Weights of a small image classifier.
Model: 32-pixel images, activation relu.
Training: muon at rate 0.004, 15200 steps, batches of 256, held-out accuracy 100%.
Data: 195000 training examples, 20.0 epochs.
Rows from block 5 of a small image classifier, named by matrix and row number. Rows with one number belong to one neuron. Each number is 128 + 32 x the weight over its row's rms, rounded and kept within 0 to 255. All counts start at 0.
After each neuron's rows are labels from the 100 images, of 14848, where the neuron reaches its highest value: "top examples" is what is common among them. Only what is clearly more common there than usual is listed. The data: coloured fractals of 300 iterated function systems on busy backdrops. In brackets: how many of the 100.
# fc1: MLP up (model.blocks.5.mlp.fc1.weight, 480x160), inputs 54-107
# fc2: MLP down (model.blocks.5.mlp.fc2.weight, 160x480, transposed), outputs 54-107

fc1.318 [ 83 136 119 142 153 182  97 170 208 131 117 119 166 146 121 136 129 129 122 163 179 110 166 142 105 126 139 127 175 182  98 110 134 107 108 161 146 130 121  53 195 163  72 149 114 131 103 176  60 158 160 156 143 144]
fc2.318 [ 82 113 125 170 136 120 139 143 203 126 126 180 135 149 133 138 165 123 178 125 174 114 123 161 109 164 151 137 137 115 168 154 118 185 118 160 135 143 122 148 163  49 112  49 102 117 175  91 141  96 144 104 145 163]
top examples: yellow (92)

fc1.127 [119 168 144 139 120 154 101 158 131 127 110  90 148 104 111 140 153 122 122 150 113 175 155 104  99 106 130 255 129 122 139 157 113 105  93 116 120  86 170 154 126 190 178 106  97 162 156 141 112 172 113  91 126 155]
fc2.127 [165 112 147 153 134 106 118 122 117 153 118  65 144 125 127 141 144 164 161  94 143  98 100 177  91  99 121 142 148 142 134 151 132 132 140 133 163 123 163 142 118 163 149  94 132 206 122  96 103 164 129 190  92 151]
top examples: pink (93); sparse (60)

fc1.57 [122 127 101  53 114 134  87 110 149 110 127  70 138  62  69 152 231 132 135  98 150 129 126 121 100  84 138 126 103 132  34 155 160 146 136 135 113 128 137 109 116 162 102 132  88  97 195  92  95 103 163 183 122 143]
fc2.57 [141 144 126 143  94  87  79 171 109  98  48 167 105 110 103 157 119 102 138 175 165 128 157 133 122  96 157 150 150  44 141 171 125 142 167 137  60 161 114 117 100 110 169 100 112 113 164 166 100  99 122 137 136 154]
top examples: yellow (89)

fc1.261 [ 91 121  93 150 148 157 158 134 176 159  91 118 128 133 139 130 105 179 137 165  92 161 156 126 115 176 105 140 136 131 133 158  99 134 159 146 117 158 115 133 175 160 148  47 146 110 171 144 146 121 150 112 149  39]
fc2.261 [153 171 127  90 122 182 130 143  51 141  91  97 162  75 126 127 177 158 126 141 100 142 108 114 101 145 108  64 153 158 123  93 113  94 143 100 201 132 145 104 136 138 135  74  95 112  94  99 171 132 105 123  58 139]
top examples: green (35)

fc1.398 [110 117 128 115 194 153 167 127 105 176 120 177 161 159 144  78  89 133 149  92 117 132 100 134 220 130 148 138 154 116 110 171 111 180 133  47 139 131 101 107 119 100  74 142 209  61 169 162 137 135 105  97 145 137]
fc2.398 [106 126  96 100 140 151  91  84 157 115 112 112 103 177  77 132 149  82 122 141 179 115 146 103 119  25  91 181 149 145 158 176  84 215 165 122 144 158  89 142 152 112 130  96 115 109 117  93 105 178 110  71 157  57]
top examples: blue (54)

fc1.205 [136 109 144 180 132 135  95 182 154 116 147 108 112 119 148  95 157 129 103 118 168 191 102  94 115 144  94  89 117 125 116 171 191 131 111 106  66  60 147 103 140 168 128  90  76 132 112 100 158  95  90 117 176 105]
fc2.205 [189 142 120 123 141  98 132  77 134 176  81 206 129 137 100 119  89 121 125 159 134 127 167 154 134 120 115 118  94 127 134  74 100 157  98 137 143 114 138  85 151 104 131 164 165 112 148 146 109  95  82 154 127 164]
top examples: sparse (76); yellow (40); green (38)

fc1.221 [153 179 139 150 109 125 117 192 129 161 145 122  83 144 146 172 119 109 156 139 101 114  98 109 121 148  72 107 122 161 109 100 154 171 113 119 127  98 174 139 175 114 150 163 141 151 133  94 152 171 125 117 159 103]
fc2.221 [120 131  89 132 136 143 171 128  74 121  90 237 152 139 125 136 209 158  79 131 145 145 107 182 120 154 116 106  94 148 140 117 107 157 154 118  88 158 148 140 156 185  97 105 132  50 128 194 186 125 209 140 104 132]
top examples: orange (47); yellow (37)

fc1.174 [111 121 134 172 108 165 115 163  77 108 179  96 112 153 171 122  99  96 160  81 144  79 145 110  91 180  74 118 126 150 111 106 109  92 158  98  75 102 127 102 140 131 172 121 123  83 163 114 132 105  91 105  98  96]
fc2.174 [113 172  91 117 110 113 116 127  67 102 128 151 168  97 148 114  92 166  56  95  69 117  99 162 107 122 120 126 139 177  93 110 152 127 160  88 143 137 109 176 139 175 159  89 139 125 130 164 159 111 168 149 134 126]
top examples: orange (84); sparse (61)

fc1.0 [123 104 128 131  98 160 186 200 159  93  86 136  78 106 111  98 106 238 164 126  96 124  89 162 106 171 109  64 114 142 148 111 164 153 115 140 111  92 115 143  92 173  78 103 137 134 134  99 113 139 116 108 129 147]
fc2.0 [191 135 141 200 112 153 131 117 119 170 111 151 142 150 133 123 126 120  42 147 136 140 121 119 135  57 154  82 101 129 103 115 107 174 141 124  99  53  99 144 150 122 173 102 164 172 168 112  98 126 179 145 150 133]
top examples: green (95); sparse (78)

fc1.286 [132 145 112 150 130  90 131 142 147 136  79 152 138 149 132 122 102 173 186 137 134 150 128 144 140  75 118  63 130 136 121 138  83 114 130 164  79 128 131 108 126 197 127 153 195 115 156  96 175 162 168  41 115 176]
fc2.286 [150 143 108 132 117 176  84 124 109  97  79 148 120 140 173 205 167 138 181 148 151 144 130 118 115 126 144  67 159 168 167 146 165 138  78 151  94  64 189 119 116 149 126 139 165 112  95 113  89 118 118 159 153 180]
top examples: white (25)

fc1.350 [120 120  88 126 142 104 178 175 115 158 110 125 114  54 134 143 142 162 133 119 101 167 148 124 114 125 125 127 100 134 190 133  85  54 166 120 195 129 103 152 142  57 120 193 151 102  56  80  95 149 156 134 122 156]
fc2.350 [127  95 109 122  84 118 125 145 143 155 115 155 134 120 150 136 100  99 133 159 151 219 160  69 165 144 114 118  34 120 165 107  99 158 110 103 138 130 137  97 125 164 130 103 156 162 107 246 161 168 102 107 129 123]
top examples: brown (43); white (28)

fc1.296 [ 97 131 182 129 116  66  73 150 161 120 115 140 133 203 145 146 146 138  68 131 159 113 143 115 186 101 107  96 110 129 166  88 138 105 153 219 129  72 122 162 134 180 139 124 104 147 155 121 156 147 148 161 156 183]
fc2.296 [ 77 126 110 122  98 137 115  87  82 133 137 159 150 144 111  87 151  66  93 179 138 129 122 144  79 127  98 132 102 149 140 121 119 158 169 137 113 130  47 101 141 158  59 162  85 159 152 110 138 148  74 111 133 153]
top examples: orange (35); white (30)

fc1.171 [126 150 153  95 137 143 105  96 131  63 130 139  93 110 215 164 170 115  54 105  71  93 108 195  72 152 144 161 220 143 112  73 116 157 148  91 139 118 111 180 156 104 153 144 146 126  83 117 165 172 132 102  75 187]
fc2.171 [131 106  75 130 101  98  58 132  82 140 126 151 129 164 158 109 205 127 134 152 100 117 186 108  99  95  66 134 104 110 116 131 189 117  61 152  83 157  97 160  87 137  74 126 109 103 185 127 113 114 115 156 129 159]
top examples: brown (74)

fc1.324 [110 121 130 180 124 104  79 152 187  82 117 121 126  95 152 104 106  84 118 134 113 128  98 133 144  94 153 133 147 117 120 117  97 107 141  45 134 164  96 121 142  95 152 149 185  53 112 168 124 168  69 132 127 151]
fc2.324 [205 102 156 100 210 132  93 214 174 180 127 153 163 147 127  89 172 121 149 106 102 133 159 121  86 179 163  85 143  76 146 141 127  49 127 100  98 120  81 128  79 167  88  95  74 160 118 152 127 146 124 145 129 231]
top examples: white (47)

fc1.219 [167 139 128 100 165 115 117 129 125 142  89 121 132 129 127 120 108  53 100  75  88 193 161 146 110 160 122 127  74 147  95 130 143 106 185  99 127 111 119  71 131 142  61 126 137 172 129 110 142 161 130 136 156 159]
fc2.219 [211  68 203 144 110 101 105 122 109 162  73 105 148  90 157 132 174 133 148 116  81 161 151 181 135  84 139 188 170 125 159  92  99 141 118 137 140 124 190 141  90 120 185 176 145 112 146 183 172 136 156 144 189 153]
top examples: red (50)

fc1.349 [137  85 162 123 139 150  89 162 127 111 108 125 144 180 112 158 128  95 197 117 132  74 124 127  99 100 149  89 147 151 146  70 178  93 148 147 140  52 130  79 127 114 132 142 143 156 174  83  89  75  42 129 112 145]
fc2.349 [128 112 172 157 135 133  93 184 127 118 151 102 125 145 132 121 149 119  99 130 180 150 141 101  83  94  98 125 146 171 147 193 142 178 144 124 139 132 103 124 125 126  85 137 130  54 136 161  70  89 141 137 141 127]
top examples: red (90)

fc1.240 [113 105  90 128 155 110 133 173 155 172 207 165 127 110 113 197 126  68  90 135 159 128 120 152 155 156 115 153  90 139 207 141 133  85 158  95  85 102 129 144 105 116  59  66 110 153 167 141  92 103 144 195 141  66]
fc2.240 [134 166 175 152 186  97 106 124 129 162 131 102 146 138 117 166  98  62 167 110 164 220 128 152 142 173  95  84 129 145 158 126  62 149  76 103 118 122  67 135 110 169 177  70 104 146 135 100 113 106 138 167  83 134]
top examples: pink (52); white (31)

fc1.399 [165 166 134 133  94 132 149 132 128 126  76 197 104  83 137 136 170 144 100 147 116  98  60 107 139 108 127  74 141 152 196 125 151 130 144 168 160 125 183 145 134 153 102 134 145 161 138 218  51 109 122 131 129 141]
fc2.399 [148 133 149 126 146 100 135 155 156  95 174 118 135 149  63 112 164 171  99  86 121 181 153  58 111 127  95 152 129 120 143 123 116 107 136 175  99  96  94 103 144 193 100  66 172 117 137 163  86 122 113 135 141 127]
top examples: sparse (66); red (58)

fc1.2 [161 125 143 110  72  90 112 151 115 126  95 158 122 138 117 174 138 152  90  75 143  96 115 150 130 150 135 153 108 144 119 191 133  99 147 129  80  47 119  88 106 186 145 131  83  84 140 136  84 146  98 120 127 148]
fc2.2 [ 95 164 148 122 149  55  63 141  97 114 171 125 112 156  82 119  98 133 118 108 181 141  79 129  69 106  62 147 163 160 160 105 151 140 133 163 130  98 137 102 153 149  80 125 114 197 118 109 125 146 108 120 144 101]
top examples: grey (66)

fc1.254 [140 203 153 101 155 165 136 119 147  82 111 140 106 122 160 181  56 149 126 142 101 101 149 114 114 147 133 164 127 110 111 169 188 138 118 105 120  91 104 162 160 127 116 138  86 161 154  97 149  98 129 121 114 189]
fc2.254 [157  82 158 104 152 113 120 126 118  98  88 126  89 115 132 116 142 112 181 175 178 155 155 142 142 113 179 119 112 109 180 104 144 135 116 156 160 119 176 111 136 128 198 142  63 154 125 157 115 165 123  91  50 194]
top examples: purple (97); sparse (61)

fc1.432 [ 84 212 104 156 109 114 112 126 113 105 159   0 133 129  93 112 166 156 158 137  95 177 199 158 100 130 142 143 144 119 128 107 166 136  86 138 128  88 123 105 146 142  91 174 126 138 162 115 127 100 152 158 135 119]
fc2.432 [ 90 165 162 142 107 101  57  87 131 125 107 140 138 170  94 112 149  96 136 131 126 108 177 134 123 116 224 119 130 143 151 193 143 106 139 133  86 149 148 124 128 123 117 119  85 181 160 133 144 130 170 144  94 203]
top examples: yellow (91); sparse (60)

fc1.371 [134 129 108 156 131 175 121 132 165 113  60 145  92  99 114 135 166 187 101 109 149 126 116 119  90 137 146 109 158 134 152  35  97 141 125 133 175 142 133 135  83 129 129 183 179  97  91 106 116 138 111 138 159  73]
fc2.371 [198 139 130 124 133 190  77 118 120 193  93 136  82 138 133 120 152  83  81 127 105  99 170 160 200 102 186 164 111 120  91 133  99  94 154 140 137  61  98 110 117  76  90  81 111 175 140 167 174 127 118 133 149 108]
top examples: red (69); sparse (63)

fc1.333 [ 99 136 152 107  69  94 137 139 112 155  63 133  92 120  98 130 163 148 130 171 165  87 137 163 123 156 106 162  36 139 142 140  90  57 121 127 106 123 104 115 137 157 102 151 123 183 175  97 127  95 154 149 115  26]
fc2.333 [147 132 145 133  76 106 139 155 117  85 158 141  63 147 160 139 120 112 194 136 104 126 129 131 168 163 140 119  87 163 127 179 112  94  74 107 111 165 119 156 111  91 132 108 100 105 130  77 145 124 160 214  88  72]
top examples: brown (99); sparse (69)

fc1.84 [114 172 138 119 108 112 142 157 155 121 123 158 134 108 160 125  96 129 156 106 139  92 108 130 191 135 151 117 126 155 137  83 185  86 109  59 117 165  54 159 140 101 149 188 137  58 147 138 164 157 141 106 193 145]
fc2.84 [111 104 135 120 155 106 121 162  95  79 115 143 169 133 130 133  55 122 160  99 140 121 123 104 128 121  87  88 122 103 138 152  71 146 100 141 133 137 115 106  81 143 115 187 121 135 161 142  97 165 142 136 204  40]
top examples: purple (31)

fc1.309 [ 91 136 108 113 167 187 131  74 119  98  98 215 178 145 134 117 103 111 124 140 128 113 148 139 167 156 134  91 153 116 101  97  97  80 117 116 123 126 126  87 142 103 149 126 182 101  61 148  73 111 153 148 154 105]
fc2.309 [104 123 123 144 101 160  93 103 127  96 138 105 112 157 109  52 157  86 192 135 125 101 127 103  82 133 169 155 166  64 152  23 146 119 121 132 104  90 165 171 148 147 139  67 122 125 129 149 100  67 177 102  77 151]
top examples: yellow (96)

fc1.335 [136 181 109 172 139 105 174 165 172 102 123 158 145 120 166 163 166 137 159 138  61 105 154 147 151 124 146 138 119  79 121 121 143  89 134 189 133  90  94 158 127 130 161 145 142 142  69 128 153 189 117 176 146 158]
fc2.335 [105 180 122 140 155 121 159 118 113 103  18 148 113 138  61 107 143 137 122 152 132 124  63 113 126 158 123 107 153 114 164  90 106  63 102 150  87 127 181 162  81 103 143  84  92  73 152 157 147 105 157 208 135 166]
top examples: black (96)

fc1.209 [ 81 119 120 137 154 166 103  84  80 106 190  66 179 138 146 193 158  75 144 139 152 101 126 115 150 141 110 124 175 117 113 137 108 178 123 106 112 112 113  86 124 102  97 106 183 153 150 130 100 141 127 187  77  94]
fc2.209 [159 131 133 169 139 141 181 133  66 216 142 188 122  97 145 153 130 125 104 142  81 157 121 127  92 118 106 155 149 161 104 131  91 129 131  70 137 129  71 191 113 122 119 144 127 127  94 106 150 150 150 107 108 128]
top examples: sparse (66); orange (48); yellow (29)

fc1.431 [122 151  82 126 192 210  91 172 123 108 153 137 106 110 126  88 118 148  70  90  81 123 100 142 178 143 163 122  54 101 144 123 175  61 152 149 129  71 161 126 126 118 102  59 182  97 160  81 141 173 115 121 130 143]
fc2.431 [152 184 137 208  87  92 109 106  61  99 167 158  90 120  80 103 215 169 113  87 151 123 122 114 105 148 126  93 133 140 108 136 127 165 101 166 132  71  85 176 146 145 136 136 159 165  97 145 140 110 164 123 113  32]
top examples: brown (85)

fc1.366 [110  85 130 141 136 178 125 143 104 179 101 109 108 147 172 176 123 100 169 138 163 100  96  90  79 123 121  91 111 113  64 118  63 106 103 102 132 136 162 112 134  72 199 129 131  94  74 210 147 158 153 112  93 110]
fc2.366 [138 139 133 107 173 113 132 160 144 151 119 178 124  41 124 136 187 135 134 124 125 102 152 136 100 154 125  94 133 114 137 158 103 111 111 108 130 154 105 209  87 189 103 159 136 109 233 146 110 168 141  96 162 103]
top examples: sparse (68); brown (51)

fc1.105 [ 97 166 109 117 114  74 149 128 130 165 111 145 158 120  86 143 136  83 151  95 162 132 164 138 134  40  47 140 116 103 119 134 136 122  74  86  70 108 187 173  54 118 113 168  95  96 133 147 117  92  80 144  89 134]
fc2.105 [151 135 201 133 163 113 150 113 149 138  91 115 109 145 107 146 122 153 113  96 123  88 119 164 113 121  99 191  37  88 143  50 143 115 133 136 107 131 178 139 131 142  98 139 108 124 122 119 107 160 106 105 130 134]
top examples: white (40); black (30)

fc1.169 [110  57 162 182 157 140 204 154 136 126 115 101 107 131 130 182 137 109 126  99 121 168  89  80 152 111 193 163 146  53  94 163 168 106 200 118 108 102 142 139 149  76 124 131 122 105 116 182  82 127 145  83 153 153]
fc2.169 [129 102 151 107 168 124 101 184  80 129 112 150 146 125 170 137 131 122 144  88 114 124 118 163  56 101  79 163 125  85 142  87 184 116 110  82 141 111 127 118 115 165 151 150 137 125 124 145 148 164 144 173 128 147]
top examples: green (34)

fc1.321 [144 100  85 133 116 159 135  93 150 141  94  11 163  75  80 152 109 111  89 170 149 138 137 134 119  80 144  98 104 133 141 134 154 117 100 110  99 110 139 194 109 147 129 156  88 126 101 129 173 161 113 118 102 110]
fc2.321 [150 135  71  96 129 149 144 100 113 137 124 191 124  62 120  79 104 117 185  83 139  75 148 141 108 177  56 143 140 115  89  87 107 167 162 129  97 139 130  56 122 127  93 194  51 109 105 139 126 135 129 115 123 131]
top examples: black (41)

fc1.187 [ 55 187 151  69 193 116 125 108 124 100 111  98  98 201 140  99 106 153 132  51 154 132 163 146 105 110 108 128 119 136 120 133 157 121 153 134 138 159 149  94  75 151 134  87  98 128 114 113 126 106 164 172 171 122]
fc2.187 [158 164 150 110 151 105 146 163 105 135  96 117 130 104 169 131 133 147 120 166 109 155 130  97 120 101 175 158  65  98  89  96 111 121 132 167 127 108 125 118 121 131  86  89  80 150 114 155 128 177  81 146  82 111]
top examples: red (34)

fc1.37 [132 132 113 111 149 130 150  25 115 128 104  97 110 145 141 143 137 138 112 108  94 143 121 134 127 135  57  88 184  95  42 119  55 112 113 146 138 128 149  98 127 118  83  41 134 164 162  60 133 102 183 141 147 136]
fc2.37 [210 128 135 135 165 137 118  60 109 139 142 134  52 166 152 148 162 132 173 151 123 128 152 142  98 134  98 138 164 185 114 148 121 129 120  91 160 160 144  61  91 142 164 167 152 156 205 138 175 152 158 128 146 129]
top examples: blue (60); white (26)

fc1.135 [108 159 117 164  78 141 104 204  91 153 170  48 194 155 137 127 123 150 125 104  72 101  95 147 134 129  53 160 172 151  95 145 161  96 128 100  83 166  68 171 148 111 114 137 154 160 172  91 126 112 116 161 107 124]
fc2.135 [117 152 108 119 137 141 142  70  75 168  96 219 247 157 180 147 163 165 110 162 146  79  88 132 102 154 151 137 226 177 145  74 129 142 115  74 139 124  72 171 140 128 124 140 166 141 135 133 187  97 169 121  93 123]
top examples: sparse (74); yellow (72)

fc1.297 [116 149 179 172 139 122 177  89 132 156 140 133 128 118 177 173 138 120 140 145 122 143  53  99 129 165 182 132 123  82 111 104 146 157 102 125 215 102 105 123 172 137 164 123 161 111  71  77 153 143 142  61 145  81]
fc2.297 [124  93 149 123 192 119  66  81 133 140 137  94 146  81 128 105 171  92 129 120 164 118 123 159 106 217 132 151 166 119 142 144 140  84 128 118 157 161  67 161 144 182 147 127 180 114 137  69 144 126 135 158 134  89]
top examples: grey (33); white (28)

fc1.15 [169 149  93 143  62 149 126  83 194 132 148 130 143 188 116 138 140 138 159  79 126 123 161 106  73 129 142 148  91 165 161 138 161 131 112 173  97 144 120 122  95  71 120  86 160 212  80 154 119 137 135 114 101 147]
fc2.15 [156 167  99 134 135 147  64 136  83  86 145 130 134  82 137 176 159 150 166 152 110 107 129 124  75 137 163  59 129 103 139 165 166 116  92 139  97 133  97 178 112 178  60 116 183 104 179 163 127 133  92 132 157  91]
top examples: yellow (33); orange (27)

fc1.77 [138 150 101 129  99 168 123 119 151 158 119 153 143  97 147  75 124 119 152 161 126 139 137 154 125 170 153 104 118 137 141 149 138 136 145 199 163 146 148 255 160 150 178  73 151 135 177 121 103 102  71 125 121 107]
fc2.77 [120 144  78 100 119 108 112 157  98  77 102  98 160 121  79 148 112 106  81 118  53 110 124  72  69 156 116 123 194 138  76 127 101 160 139 137 118 104  74 175 143 165 155 173 113 106 165 178 175 104 152 143 131 131]
top examples: brown (30)

fc1.155 [102 126 107 181 120 118 144  34  85 158 134 133 120 123 103 137 122 159 158 135 145 117 101 148 107  88 148 156  97 138  82 150  79 130 171 115 102 111 137 138 107 111 117  42 137 157 156 129 151 115  85 131 143 131]
fc2.155 [170 136 132 122 181 135  76 153 133 142  25 135 115 116 135 124 121 136 104 132 145 153 184  98  74 139 184  70 109 179 145 109 123 141 143  64  89 116 149 123  45 123 132 154 134 118 113 151 122 156 136 164 134  93]
top examples: pink (39)

fc1.436 [101 122 117 127 165 117 128 168  95 137  93 120 136 102 131 172 136 145  54 146  58 161 165 121 141 126 116 175 145 149 162 161  91  90 160 117 171 133  84 109 131 146 174 114 117  95 122  95  98  35 168 151 105 114]
fc2.436 [ 80 155 136 160 100 128  23 148 148  84 116 130  79 139 119  89  59 148 156  94  95 175 118 105 130  99 139  61 130 179 133 164 131 160 162 136 107  63  87 156 140 145 104  74 131 151 159 160 164 152 136 154 141 103]
top examples: black (59); brown (27)

fc1.141 [142 140 155 115 148 134  80  99 209 122 108 139 118  74 152 169  80 119 150 122 121 106 139 131 148 124 109 196  93 129  54 119 127  67 150 135 130 154 107 116 116 124  84 125 114 229 111 185 144 128 119 116  95 189]
fc2.141 [175 165 111 140 119 126 145 118 126 149 124 124 158 143 120 131 202 167 154 199 131 130 180 111  93  79 147 144 145  82 117 141 104  79 158 129 144 117 135  88  97 114 175 130 118 174 127 140  96 169 104 116 108 169]
top examples: purple (98); sparse (69)

fc1.382 [198  92 200 113 131 109 117 145  95 130 132  95 185 152 111 112 108 164 177 128 137 101 116 148 178 144 161 134 142 124 156  95 126 143 149 144 113 110 147 146 153 133  77  93 116 165 130 152 134 107 162 114 123 102]
fc2.382 [125 125 150  59 158 118 145 168 156 150 153 169 166 128  92  95 180 120 107 171  48  85 116 120 138 176 163  93 151 145 167 126 103 139 119 139  80 156 153 177 152 156 135  89 148 133 152  98  55  97 128  91 183 107]
top examples: purple (29); blue (26)

fc1.244 [100 124 154 135 106 145  98 182 102 153 183  44 155 151 121 148 146 107 124 114  74 123 122 138 155 156 146 130 149  96 130 129 255 169 117 156 109  87 104 176 132 118  93 130 127 135 133 133 148  81  92 156 143  83]
fc2.244 [183 125 150 149 166 117  83 102 157 160 120 181 139 160 150  83 155  79 106 177 173 140 143 114 155 111 118 145 121 158 158 111 121 145 128 192 104  98 134 128 155 114 159 144 159 147 120 156  83 145  93 173 137 161]
top examples: yellow (99); sparse (71)

fc1.31 [100 126  99 102  94 182 150  76 159 156 120 135 161 135 104 145 179 133 124 126 139 135 166 136 154 136 156 146 160 161  57 110  97  98 129 115  58 156 104 237 176 103 126 125 127 104 181 167 174  47  81 110 128 171]
fc2.31 [110 118 109  80 138 159  82 138 103 118 186 112 195 148 117 157 109 147 147 152 159 136 127 103 102  97 140 117 184 119 144 154 121  93 125  93 170 150 134 144 123 156 124 155 109 162 130  70 160 121 214 129 119 155]
top examples: brown (57); white (35)

fc1.242 [151 201 146 133 119 128 184 137 127 136 107 152 135 151 101 131 124 162 147 132 155 124 163  66 117  74 143 134 116 177 179  91 155 119 127 165 187 113 102 112 116 158 127 126 143 153  88 157 145 165 123 108 108 132]
fc2.242 [157 121  90  90 184 107 131  69  66 128 112 134 160 178 208 128  86 131 140 146 154 103 115  66 128 170 115 132 131 149 149 117 105 133 110 139 144 182 206 117 111 103 178 156 146  98 175 121  85 160 112 132  79 128]
top examples: blue (39); brown (32)

fc1.99 [147 138 113 114 177 136 132 144 115  95 141 118 134 118 125 110 112  79 146 128  94 118 197 100 149 110 169 226  38 134 112 112 163  77 129 146 151 154 143 153 122 156 101 157 110 112 128 132  94 109 129  83 123 134]
fc2.99 [ 88 166 123 164 195  63 151 176  89 159 145 175 147  60 142 168 114 124 153  61 160 140 140 201 122 130 155  75 134 184  83 109 137 124 122 129 108 150 133 150 120 122 123 157  93 179 119 162 115 124 175 143 141 128]
top examples: pink (63)

fc1.143 [171 111 138 110  70 125 118 118 135 151 130 255 193 124 105 182 160  93 101 120  96 151  58 117 125 146 102 177 105 111 118 209 160 212 129 158 121  99 101 117 118 123 116 120 107 128 140 120 112 138 115 120 108  99]
fc2.143 [139 139 132 159 175 112 135 106 120 135  65 106 147  99 107  93 148 132 219 112  85  64  93 149 166 148 135  94 106 115 148 141 136 187 138  94 119 112 132 123 148 126 124 155 160 171  90 141 126  98 125 143 164  65]
top examples: blue (66)

fc1.305 [140 106 134 133 147 138 149 123 188 163 147  91  64 126 191 158 102 157  76  90 130 103 155 132 117 181 103  72 113 161  99 142  72 102 120 107 130  99 205  98 144  98 166 142  75 133 107 130 120  85 160 126 153  72]
fc2.305 [120 123  75 197 120 157 143 150 181 156 134  84 114  97  93 135 113 121 135  99 125  93 153 139 103 130 111  81 103 111 115 139 127 131 137 152 122  79  98  82 122 180 143 106  34 100  94  94 249  98 153  89 115 114]
top examples: purple (34)

fc1.118 [127  48 179 151 110 192 125 126 198 126 101 166 162  95 126  79 140 130 109 100 129 113 135 162 153 173 178  83  86 145 156 101 146 148  96 126 136 154 131  77 135 149 114  51  70 121  98  84  94 188 127 137 134  70]
fc2.118 [157 137 131  97  80 112 183 120 102 159 112 109  13 119 158 164 145 174 144 125 123 158 154 104 130  83 157 156  89 161  90 126 135 120 119 105 119 146 146  92 151  77 159 190 158 119 172 124 147  89 193 139 141 111]
top examples: green (39); brown (37)

fc1.193 [ 79 137 156  95  76 185  70 108 162 132 169 119 167  91 161 141 140 141 108 117 140 167 142 146  84 100 128  77 134 100 103 127 142 112 115  86 149 182 110  97 122 121 134 124 151 134 152 106 156 102 129 143  72 131]
fc2.193 [ 67 129 121  52 180 106 123 133 149 106 143 133 118  86  97  52 160 131 146 106  92 141 156 128 127  78 167 111 135 127 128 134 118 107 169 101 121 139 126 116  92 159 114 107 165  93 110 123 123 118  27  85  68 152]
top examples: white (49)

fc1.71 [ 86 155 124 139 110 182 118 144 103 109 108 127 103 141 136  99 172 143 121 127 122 150 102 120  92 178 118 218 152 121 108  96  65 100 145  96 176 108  99 150 102 137 111 157 136 114 120 140 123 126  54 116 142 148]
fc2.71 [115 191 114 166 162 125 117 135 124 180 114  93 116 123 104 145 126 131 104 112 145 156  99 195 149 117 112 148 170 150  66 168 123 100 149 154 176 160 145 147 130  94  51 101 111 110 111 166 161 133 157  71 143 163]
top examples: red (26)

fc1.32 [120 133 123 139 170 138 172 120 184 102 112 141 128 123 154 131 114  93 142 133 114 152 123  92 138 104 135 148  99 127  98  98 111 172 106 130 106 119 157 138 193  73 131 156 130  86  99 130 135 136 142 154 107 216]
fc2.32 [124 122 136 150 155 120 129  91 103 129  61 129 159 132 131 125 128 148 136  93 119 152 118 125 122  69 212 117 127 194 133 134 112  99  93 110 109 111  89 121 123 115 120 135 155 136 158 113 165  66 212 149 108 171]
top examples: yellow (68)